A small image classifier, trained from scratch: patch size [4, 4], held-out accuracy 99%.
Rows from block 3 of a small image classifier, named by matrix and row number. Rows with one number belong to one neuron. Each number is 128 + 32 x the weight over its row's rms, rounded and kept within 0 to 255. All counts start at 0. Numbers have three digits each.
After each neuron's rows are labels from the 100 images, of 14976, where the neuron reaches its highest value: "peak on" is the class under the peak. Only what is clearly more common there than usual is listed. The data: drawn human figures in many poses. In brackets: how many of the 100, against the usual share in percent.
# fc1: MLP up (model.blocks.3.mlp.fc1.weight, 384x192), inputs 0-191
# fc2: MLP down (model.blocks.3.mlp.fc2.weight, 192x384, transposed), outputs 0-191

fc1.358:125061109059126198139108130111074112181131124133105128064087158093095125149125126168126000086054126151151131134113126128118118133132174091145133111122129126112077139082122132166166129143132074114121133112212122128118128129101105129121133127128130121169128122215125088119091146130106163128196159015161035138141130164131115187127128113139144155128129136138123137102131178112148212074187162128128033126093103157129126114134187130128157149129134160137120125126128116127128119127065127127143129115128129144093144125127131126150108101136118061151126060144096145066127126121124069125
fc2.358:060107127233132088103130112124124184141100128091102098095070127131001107097124183131133131088119139127209123127128154127129124127134107156127127157178144183128162090173128133124121125126126161097126148124103211132122110129121093122131126131083140136129129057039110034108136108140179146129131114136053105000124082128127130186110129120128060162143127166126140133092105129125128129133140149124129131091052138147130127116120076125157127130115053116135141133138129134127188130124128136125105127125136116161115132073130147104157154126127126057129109192189109124118154117133129154101
peak on: torso (37 vs 1.7); leg (26 vs 1.7)

fc1.106:127145127089208143147129095122130076123065128118128128133189095128097127126128072164120000098127133165043128129079129127129094130141126128110108091026088127136128128137125134010143124149126073130127134221128130255144142128127127171127126116097130127127101103131132129147129128137081073127147117129126130148133128127183141130128127140127165129130127108086133135088129119142128128131128130101137129128146133123124181131128127128124128130128127029129130130125121134128089107128125068139132128129139133096174122193129115192034127130133091115130128130081129125130000133131128129115
fc2.106:128123131161125132125131135122134097121130147127129134119125124124157183140126035127149134115137146132100151130130132136126096142129131138255129126128000121130132126129116122117127127131116131128142119090137099125129107138136129132129126146139128128128040157165129129131116124133098125124159207142129000125121137255152128132129108140123133129098145069131130129137120105089119110131105125134129143128139127119136133128129129126126129127124130128134129146132118128132122097147188128126136174223092126179141146122128111022113130132118130132205128126129143037143167131119127140127
peak on: head (52 vs 0.9)

fc1.67:145140098055125125121027128113128131128113162125186129128129127128138128156133053136129074211130108194127127205130230112129146129128045145107175129108089129126124128125139136128183129127131117128129146144129162138135101128128128164126128129128122133202124129096129120126133127236126131128128128128130125160130127129128128129126173148130123198147255130127128114128139128129192132159167210128129130134143128128202156124122124125128150186099123105134125086130129128111132067066128126127010133128133124128152128126125130129128126128131072139128166164024132127138089122125106181113
fc2.67:132126126110125127131136130129121129113031127139128128143129148227127140128134128128151000185124128129072081125159147008170125087116128119128131128089107128140126130137126168122128153255128151186070131099151114127126134128136086133150134084084137166125068157110161101127146122130067105123135124133131129111131099126081128156128130130126107127128130198123137152129142168094127128114128132130125129128127133150123128141130129115155148135129127117119136091134128132116143095134129118122128062159107134103096123128127153163130130123135096127133135131043125209128080120132118100128
peak on: torso (35 vs 1.7)

fc1.64:126116126128150131128147129128084183129126144144127144128130181072128129130146128154112126095115131103130129128129139152128138134211117215121129129147102131126125103146244127130128159133160132126205153141128134125129119127220126126131123186128156126122128175216131093129075128168123148132185128129131100128128127038127106182138160129128124131129127133141160204143152036183124162121165187129130073133128000136128164133149127164128192225165173151125196129127062132113128153129117132152096128096070126154128131128095139130180128128189130130130129131131135128128134122155127106069
fc2.64:125134124121126111121141129106128154087130100105125092167125145121125130127088000128132125105126084155107131040123136131131111146129130136133117108127129149132132103126112126168131127150128143152154075129194061127123132131124116163092132132173095131156089194122123129183105077149060126050088125129133000115125130180128127127128149126127129120070129128122135179128156186121128076129130124118166121123127147091028096087167131137124138126029122119176116126134085099162160105131140131138129153036132151144126128134115153176129084171129140133131127139127142149139131125130116100148
peak on: torso (80 vs 1.7)

fc1.360:128129128123246011135128133125128130131132125127126139128135129124117129121130101132124177130042125125177131133255121129091125126122127125053129122131138126085128125112164128129125128128130109126255125169094131107106115129126132128135126163139134122129126120132125126088084125125068128120091128127124127130100169000085112061078093126128093080128082127122126161127137129124135118129132129128127109124065128068048127123111132125119120128120126132113165128126128132134133129120134122233112127090128133130130076130071128151127041120120140117121172129130127127126119119127159141052
fc2.360:096124143126146153135128114129149133139138124143127161130108124136157127175105171128126120153148142120127128128098099162102137138077135131129186150127160130119127061127139127196127129130128111118095144140164143128141130158116142125128127123094128114129146127123099126119100129126161138212146166144159255202122143117152128143126123092129205241255167125096060116191124124072131133114125105115145100126166142173155140132124138126139161121138126137127126160177249167162134157166089131142135123136151107130143118125128082126128170130123099179045137090123128044125129112142135128112
peak on: leg (35 vs 1.7)

fc1.158:124125127145177128167110128130125041130170124074126119126151135124124051137129093128126128179070118134185126130132127128099138126126128176127010126130128115175125129126156135000123128124126151106207127128107128126077118141144128131127127128119122129128129129077129170127129088129054105137081130128122167126125105111128128135126127134079124127204125128120126127126237127136180135149089125127133155126124123055131150196123088127101199214126133079126143125125124236119128101127125125232086110131062135038125120167130137128110083117133128127128134129114128101138096128136131127129
fc2.158:102129123135123122121125115157109004150135135141117122126043128115122137134093120201131137127125134170125131128132127190140151127213124133160088135152122123099155121136130121130128141127124156125134102129132095127095127129127080128125096125149140054130130119135125099126131128157125009133112128127125125117122126139123138121182175131139125156132129127125127122127150128129116129134013128129120122131112123128135112000127128119124133056122121119121128128133143157141128130148138124087135145191125149042124202113144129114181124150135163125125121125128119130125134055142141129148
peak on: head (48 vs 0.9)

fc1.128:129128129151119127121153122127150063092135118129049119132110255129069115126140079126119133122128131128127139255122130127133167128124134104155062081193129137128114128157124082129130138117128129147129091125129127128110064122127107127127128133136132085151120124136089079130128132119133124131129126134106128127123126139131130125176133132000159085120128117131136129126132143093134114131110125131127127079122174127116133146132128163123126108122126142128156168128036143132066121151131128119184147083115127102133108162128112126060128062139139127101136055131131129100121137113130116131
fc2.128:128152128140131128129131146128130111122127107135127127126132129122071129119128128092127129051130158129126133000118145083057000104112154155133130138119129132147157134135049128094094109143122128122124129136125058151148155069130068129106115133125136117095105116069126121132126117131126129028138123155116117122139137130149035123059109129167093127103125129134133134131123145132134128140126163129165129119096138128126132140134126087127148137153123135151127122129112162177072124149108130126128124126158129139128130128074128108027128141128130133168122129125129128057132144121130129126
peak on: head (51 vs 0.9)

fc1.264:123091126113255119133127129129126112131071126071146106136161133126082083127116127130134075104091127171187130135127126118123079130125164123127059087159128130124135129105127154148054128240199093103142123131128126128128128128128129156130172127121128123127048109039128149128133128126127119128118135104010127127124134137121123130128128125026131122122084105125193123130127125126128133100128111126140127127128147141128127126120124119128062115128083113152166128127155129136128102131138078128129072139131134129118124162131125182009121121129079066024201124164128100126125135092164127145
fc2.264:134124078184121152132126161163114039057092128128125148129116112125130183029120113128107135143129115128158130145155127151126150145159129148120064127128000130132129126121199131133144127123131209122213128110128125164119145186188128146136128192132128168133193146128131084131084127128144052156078106098215132130122130189146096226128217164126126058144139125127131156193155130122129120125116127133128113132134119094103177119160210134154129144129135130116128134140130106126129114129135146167162142142130129129147159075126104125088125135127132104145126136127128130122169123126130129124
peak on: head (35 vs 0.9)

fc1.213:030127112129141127238128128106100149086142134128119128125126131133132106133027134131110129120213130124122126154132127135131169128128088113132129087128160081160130048128167129068145110130131145121127147127134129143081127139157124127130103157044143128129112133131148074232129136133143140128140128128127123134129081128133132128144128117134104128125205129158126141131144053120132095157184141201084126151255127041129127127127132127128129145128183208104131131125131161065153126135129000133127129132076159143121158124149138119146128126153163155129128131129128128132128128117151111129
fc2.213:127129149133127136128127127226133187105131128131097131195148124134101127128127133157128112125084126217130120215131141137120122142138129186128241142128135126116131128209094124128150138126127153159129132136128102200192133150129096157120121120128192130000087131162130189130088068143130147143129069138084134125137155128162127138139139138149146148131122119144105112114132139152134090127142124141125175128043112114129211126143118132129125141108137149127123130129130140128202148179106121122135122140131153122186103147133129123166134186126239115125132082129130132146129150124129042209
peak on: torso (65 vs 1.7)

fc1.93:125128151129128155133162130136135126117134125147178128137132128146125128000129130126125129123128125127151125117129127194128128145136123129111126113133128143127127126131194129161129134196127130060128155148045128185123129115206127129127126125132098125141143122156126131164128163193126127151091000128060127131134129128128127212127218127127128126171125128128137130127123033169126124127155130127034131091217080129125151022131097122128127132127146131126130128168128125124128128148128125127113126126095133131130148126128127127138128128199129144128129128129174127126131128127115128129
fc2.93:116129127126126117130255121127130128156131129126143131119129119130115125000096128127128128119117128131150124181114134128127129131127086129128004128144134135140128104134132130160131129255131126122129132123127137113117131136100129129089131128128127128127128111066128105109140127132131127138110042084129179122123129128126108123103128127130109111116135131128127128122140152090120130128128128106209047115058242129000094130122167130128081124128107125131128124121127123129131132125154135129123129129128130127127132106132137126160131154074129091130115132149127120127125104137129128162
peak on: torso (34 vs 1.7)

fc1.84:112137158130128130145135109117129101129128123129120126129179147059103128128127132179091129124127125129135129127119126127084128127127163108156090125127141012060123127126122112098129091091124121134128131137115127153108127239086127128085139068127097129199124127128000156127123055125129118129112128126128145155127178128126140128077120125128189128126140082095128128125127125079132137131045063126127170061131127133128128131178159126130141126126124138126129131156042143128027114127055110128162111047143121050129172128124116127127123142127129132181128063130102127084129162083126095030
fc2.84:115126132139128127165132128131125129121130084130115126078138121143129115177093181128129142127099125125152128100127130119034106095140099130128131116126217119134113129133028134099125129138128087127111128132179057128115126103187069126068135136131132110148145123125151126141140150137164120000139081134123079059160127123129126141122129135121125128128123124211135127134128179127132127132126129128131131125119133121140181129121079128120167140122124194133128118163017159131025107127133127105127117000127130122145119127041126132113133122128128127211127129147146159143185123140165119144
peak on: head (84 vs 0.9)

fc1.79:146181146128148125177146161120145128099100149116134122139131072150130127126132128128172128129128124255127125073129128126129152135127042129128132129125120136128167130133126130131128128126255131036128136210118128177188126128131128147126146128128114133129111122130126129200129120138136127155116124182129172121126132128153127127124151165176063133128225132087128117120104131163204152140128127109176128123133128129131153128131000126127125141126122126143126129132129148140134114166128131138101135128193099149134141128028130110130130127128123042137127128120128083128103128132127129127
fc2.79:172127132138130137132128132000113129117049113130130127127130134125122085078126128121145000129130128135134126096134145107096127126126128129077128127129105124110129137138130129121126130129131126144127135117108129127105130125135060176127147128080129131134129127108126103130126090158131128111127129132131132140123132135129128129091135131129126128128102128132127127130125160132122156128128121129129127109125129127093130147150128128131128128140103013124128100129129136126124113139125125128114042095128021127130129144100130128127126128128000092127127128129128129125130140133108124043
peak on: torso (25 vs 1.7)

fc1.257:128120129135131127111183128138135088128128128128059113129130166069132127124128128128133153128129129157255135127129131131118130127128128128137000122159136128106126129126149079140128230068129126124209132118128130122125127129146115242130126207129004127133139129139129138094128134137129133152127127138113128126089056129111132128129128122127125014142087127126130128122126114128134128126087130121124154121126126127105130126128133127102132035049132125126132152129000133126128140132132167160128121131130125118105118131130127127128128155130166133126176056141135129128134128126167083129
fc2.257:129129150211128126129132157128135128158116141128111124203174114128133137126126127073125078070124137000146126121077132128136121126136024129162117018126125129128128141133136140114115073124124243128130187161122127134124124158124197123128138128146128127090127112194112127126134137111128125147192146178113101110138126213128133128181122127124132134112126027106129130108110172127132126148146156128122124120188119125128132141134127112129183128132132133087098184129120133130000123113143061119167121166135143129134126129136060132128122129129127076135127128151129139129169128090128124131
peak on: head (44 vs 0.9)

fc1.307:128127222128129170126159129126139124102122090127128119125200135128120128129082128131156127104128183122112146129107127129157062155122128129128127093128128160137128127127149128121185054140127127142120127131129127125131135255130126099126182122128255128129128130127025128139128127114132127128139129116135127141127122131138129123124131127129146091104190104128127197129126096128142073128074125135140128130215118095136127180197129127132129133255129128116125126127129136142065132126128119130128127126129129135255128127128087128000129129119127099125127129128122127130097140128128187129
fc2.307:129137130129073125130111118140120149137133132127129127202114122129120126139125158124130160128138118127131131128144131122129181127128108137124132049126158123106120133129128125136122130056130127127149126121127134151255130124127158130154129120129132136127142127120058116130128133134131145142184128147121132128126131109236129134133112120110115052134129002129137128136128127126135129142127129130124138129129073125128118125112130136126123124126129128113106185131128147085000128095130135127129110139145131129130098127127123169000132129110129131101221130128137103128141079041132144130
peak on: torso (47 vs 1.7)

fc1.8:145126103130139187136127130127124119162154057123128157155179131081132082133139129150119128128098128201137130139050056126124124135130133144129133132160130125081159158119185131139133128110129127058129114175088122091153081123235129127130095128161134111093134132151127131104092129153127130116115131119137085147148113000080006124126132141134130131152128129069147130128120037124032114000130124132170030078110130135085129128131130146102132131130149127138121099118110112151127120119078128208123131129135129122160101156140135151119123130097134124105132129147100142123112128128130124115
fc2.8:128130127127255144129138133122166129159138151132124149208141157126169168082137119146123140089158162117167169099135138136081126140141135138133143128128142214126130036125127201168131127134187125154144159129114162098135130161132188131138091196128110120169163141145128138147114127135158151141136097199136141145128112083134129128148135138128144126138218115106142131128128037125128105156137140121143109120122208118094143078127129141130138133095133137167133244130130210163154103136138122173126162145142152200128132138128110150180161128188130130011125113140140125169135129126128178137
peak on: leg (48 vs 1.7)

fc1.182:132129148132142114131174133109132125148122075129124122125131129132129127125092127129122144121129141125124140126124124142130118127129134118000084014129125159125112129100118094099127125125134129137208102110068132132131106130115128152128130179130121070127119156151133088130130124130126129131121116124132121130126108080131124125127191127092130079124129024120124208149130047104130127112093116140139023127096119051114119131133129144085123128131123098131113128124084129138007127126127119133122078193127127122193107123161070165089110224116117122092198084133128136070133125101130135128
fc2.182:121139075129128225117048128132138145141124123106137176152132128161142133131136126116081114126118112104127126123123125115120139047108109120134129128128133129154132142129128092126062128131122128153115121115138169127140202128129139126255122129092138129115156145201129130123123128115123137129161134133112126130125137144166129048129080122130192114120129128124118128122186119125060123128137125126075131150255139097119062232122159124210129127106134134089126228128125129126138177097126115128184128148132133127128120247131160181064127109122132130129158179127140135164122148125091129131
peak on: leg (25 vs 1.7)

fc1.236:129130126129128109129127107011128022127130137000154106130142133148141103130128098155120128130128106130172129130104127128129127134107127151113034128131132105072083129132128132118131155124120129039129129175113133129155127124114126130131129125129143130128116089135095131131129128128128130119128129130128152067116148130127127131144128159130130121143162135130140125127129130134154128141149131128128130098116123142130137190200102155154133129107129128158127106168125124143129116129131129134156127125131058122117131153090145131103131063102000120130127193130149053134115164131120129000
fc2.236:128138167153127196128137132000129146144053145132129157129130130124104127125127130151129129128178140128126137064137131125128132135135130130131133173126127149137135132168177139090154130158150129128155159129127146144129137135147088135114169132108122132133149127127113138230123193133129138131128034129147129121133127126146095110126137127170127129157135150124128236158127149131131124127126128123131052093154144191096139126172207134171205131148126108123132144136133132106129112147128170128126130197129031137131119124178131127127135145127124119126154156113128126068170124126157138085
peak on: head (31 vs 0.9)

fc1.0:128129155129193086131146129133127082139146128167123116128133134128133095124076131209126147095064152110133131072131137139032127162125130134124128145128135130123129126089136129129136131112128109137198128127090130131127145125132130120130121172163130128130120130142167125129071128129104143130112026130145090126125125024128128129084146130131131000128132129125158225136128131138181128129128138121128108131094128000066129128127141135116128128131137129128129157108128130145128129127155138134137123105132133130131129125129129131129132129137145127130127129127129129137164129138251167133
fc2.0:118132131130126132127123128132131166117113138118112140110106161128134128119170128119119077130157140122129110246126100129095121082120129142128128178131127131128130130129136118130125127132126127128056088136142149125129129126140147167128124058119136125127128128130127133118113132138149171132157133143123211130124125128138089122128094123128153127129119113129127129089130059055013129124249152131139142113137120223122130130127167101131125116128132205117139127127228143141150128135127115129133145138127127255153167129136085128118149047128133130094128085133127101130127133099000120139
peak on: foot (27 vs 0.1)

fc1.309:126135142130132135128137127129127128097128129129129000077129134129200128133143128129122140127130127129147128132124184142172123130143128126037130129130129181128126107164130134128127183126129143113129128136043174209126200147156129133201128132128132128130131126148109128127128138148132137210081000130130129131128128130129212142190129112124130000129167128132211137115128114180133130134129131124124131129206093131130126126160130129131147140125181128131176130129128130128139128127129122173129131131103128125131144128128141221128133116134132132128134157128129128129131129120128128128
fc2.309:085132127134117073096181129128152132174134250130130166128128128128126129108130125120126130127119123119154124211128053125142133137128122131133087192134129123137128128138136128122128143196093134130130131126000127094065125093107145080121129123130129142123128128131138126097119129053139128133129127132129187129095149142128072145147121129133131120151109149128111064151133131068118126128131190140126114128039205173002167124111128132129088118130126126178102116128128133126168128091174122102131130144090137128102106123129129128255134193127129135182117137127127159133126128211142127141
peak on: torso (44 vs 1.7)

fc1.1:121036128118202130144124044059129035108135126086134127128197136141093090114132087165114131101127129107100133127126132084137089124127131132067050109122128124127131124135130128063126130187123114124150124182092129176094204107127131169131127128082186128092025099129165177113128126134131101089126117132105131128126103126115128129129144123127152071120126130127149130057134121129188127123129118127130119070127127066083129166144128126185026128151101131143192128199141128129130119121128045150128154130121130138138151129129128138130152121161030089132177167128128062090091144125128138129
fc2.1:095129132134121130124129166100125134131076127144156172129065033075133121119126124128128094255129096152130128131140127157180203170129130160141102249132111124121144126135163128078133159129129134113126134133237126151221094174142114138193144127128054173126075160124123137133128119131134157131118128144134127108127202129144084125135132159133126128131155145125130127187136128114132104132140130106136087122146127166044127134134131132140133129134123131102105120137128147093144124132130164142127128153146127131131108121130135125102127147031130127163159206129153129142131108127177140123
peak on: head (65 vs 0.9)

fc1.52:128130151144134141150157129080164160131137130108131126159131143169138129147132126156128133191135124184117137128202218131120123203127128130095134114173143122142168119128125133103132115162189129162247140145073132154142130075151126147094143129131130131145123133130133128149107134144159126126063128135215173128107103084236127139128133131131128126137153129189128134121136143118149097137158128133174160127197130003106161120149128130131123135129112147151127188153145140133144112151144122227130120125186197164131176064131170161162126137129108143132189129122101130144126149126252132132
fc2.52:137124087167133105124114127148147127105084159131091128117070105127153153139147102136129101129071117152137106132133122129073150121133114142137155150137101058126101132140075098091115133134138142146125130124124077147061114123131255126128146099168147130043114143172134255090126122127128118135178179153053128131127128148091123124131069113127126222128121136132130085127113117141124123116131137130071171121092135150136135120081112130140239128091133127146135151139125133108154100130129100113069135128134141115114129143121145129150116166155147119139115113236188125170130151149142050143
peak on: torso (36 vs 1.7)

fc1.136:128198132128138167158115119175000136171129132128150129151182128129038126145129129134171103130114116225119193146140110147096152131131136000133134129124144126128026158123128130131126128125139127127133127170134131210037137128156129120099162002127128127139128135102160167134144127128102115123127134130132119142151211165130153128133119130130130149131129128086128117115126130075237133126127128143144131142128151131137183119115199156122140128135146123128146132171126131128125126132127131132127130129126128116155175128151128116127131049137129211136130070133110141120148132128129123126
fc2.136:160128127000093128123128129184128079120155124134150126151131127127136136127126123130102128128116132125113147126117126054129130124127151077089126130063126182141124166043115136123128135125130090146125136126126117125180190127122132116129131183093128128128110126134135138037166095108128125125125090104129104127184128069101144098128131094128128102129072077117128125117136127128126127105123064131126135185126127121121010194122129127128127127131138171108153134129128114132128123105128130127128128128162153114127071148124040129108126121128217142146122133000130132128126136115131133149
peak on: torso (28 vs 1.7)

fc1.269:123150221138131131144127129133152081125128112073128065132130131128128165126126131129127131118128128128055129112126078126129115097072129125136122127128134130129148129128119137125130116139113132139127126129144123126170142125154125255123166116127129129108128066138109128119127127124126111137155128210090164128129160133222182128113128123134148106126118126127154211128086130094075125177125068054127191127146123119125158132129137128128134000102127129121128127211179115136122126129128122134179127124127135127153128155141128194098128128053148129061175061128126127138123138125127132142
fc2.269:140121112152084129107124116126129127033124128141130073126104127128126128207129146132132130182127131133132129124102129097129140145143132129129128127129128227131140131129127111101129110106133165128127150099166128154122122106095125034154133133155128126108145130090085128127125124130131126062128147199136087128133099133127115128144159133130102109131131131128127114136128126129129131131069022137128127128129128152197131117116111093128127130129130092128099143093000250092127104129136138120120122129127129128127091042114126024000086145111128129156117170127151131129131122058148130126
peak on: leg (35 vs 1.7)

fc1.226:126129190015130170124127147191061111129125169126161140134157089105181117127124060147177112114114127160128132129163126125135205118126127124090128126068015130126109129176133131132128100133119128144128114196128133129134179196139126132155141143129148128171126139133127127226127127206066072138085108156140030159123140118122130127155187122129125127129128122106132128127118077127127129162128126000137121126131115133133167129130169124132111118143128129132137148128136120133126128139143129162111126135135143096215126016164129134116128127127128128043132131133079118149131131124127131128
fc2.226:128129127125127130149140125135184126118129126135129094135133128152128122122128119130130131127127098132000124138125133113136106120126125128119129126000093127129172129130129149145221137130127127128126135131129177128190127127122033185127205127128127154112144130129128111125130148127000122128122117177096104130249101004111130136135129228129130121129125129132159130100129146107137128130117133129128182129132127128124127133113118129129130130133127111125141129149150133128127135128125130140134132136131146128130124155127127124130135109224179126126124130039190150127049118135120129155
peak on: leg (26 vs 1.7)

fc1.206:128125128077133107128128115128163129105130064112128125129124129129088045168127128127128130120119127131129127126127109004127000129126133035128128080127129115131133183130000127133129127122129126164131067124129061128128128096083128116028126092127127125128126071090130125131128125104093049128142127130119129125128130127128129125127098127130214125055130126129132128102128209090098105108130063128144155099114191129127145141128129127128103112130108129158140131125127108161129097131158113092130132127131128124127125126141129127032117125126129126129130128126117127107077179059128128129
fc2.206:103103129101139129133132133043120093020091123129123126130126128128170161087126028130121099128148127149088053052136131168094228140135126141134023117098040138133127046080184127071130117128135121128140129131154080133125126128143144125113126149126116088137076133129128126128122090132073081046132128056148002128128127147140126132117130128128096119125129129129132123129129069138130119099095127117133095133156129078046124095127133132086131137133139129132127129128114047125128086132130110128126126099128128130130142128087128121129093137162126132137124080109167124139129110088130037110
peak on: head (94 vs 0.9)

fc1.255:082077128130154168183129128130132118114141128066134129129155103128140016165123120130129145156140094130198070128132186132128128110123129128128059094141166000141152129124130128025127128128128169126126143131126120129125112129115128145128127151130128131128132149081129138129054129124100047137127147129129127133157144127125056129153145172056131126170128127119117170173126122129162128109124033154120148128130128128124164127129133130127128184064138104129127103200128119128127129126125105153129137135148128112128088085152137138128128153109142176128111188135128124109116106124108000128
fc2.255:255128130128141148136130127129135129014132127193129130128130197169140128129121112165150129140127108207130000147167128121137129123138097128129128090134129128130125127141092119130127127191138139144117124132135127132183109142199129128129160127150198126145128182206153146139129137147131126131129126135125125189126141129134131170147142141181139153136195124147135129112153131203125128131128128206139129129133126118147128122124140140227129122160197134205175178128168128140128131127134119129128130161163129119148161206168151119128128127140151129127127139128131176152126144125184039142
peak on: head (30 vs 0.9)

fc1.5:131127128070148128122128096129130106112128119127159124129142129085125097130129070128125129130013110139084127143126125039112130189132127127040053105000128126127127127120127083128125131129128051142128107118113129136127168124118128127146126119118255137160124131125134135128081115128084000129127130084138136173128128000123128126118129126119133127160161129168132128130129129111147134109113053144129116126132131072128127158123127128149148131131128118132129076129128127072130128138126116121128122078101131097128109142130118129117136085135126102122143165065131099129092122126121130129
fc2.5:128133148058124131132129168130127136133140128129124126110121117131115127133097127144131151130162128142000131157173127205177126161139050151146130133010079106130201131167170128125127163129129128124172133130152127162124133152128100124118131128117130155127126124116098173124129129120000127127132140144104074127125136131155134151138129152128132132127096171125129132181128133125152117134127128102113128127186126117128149120149126051130137139130125107066121116139123127119126201202129137127128092133137114126152127135204133129145173130107128127177144221108132067126133131155171128126
peak on: head (65 vs 0.9)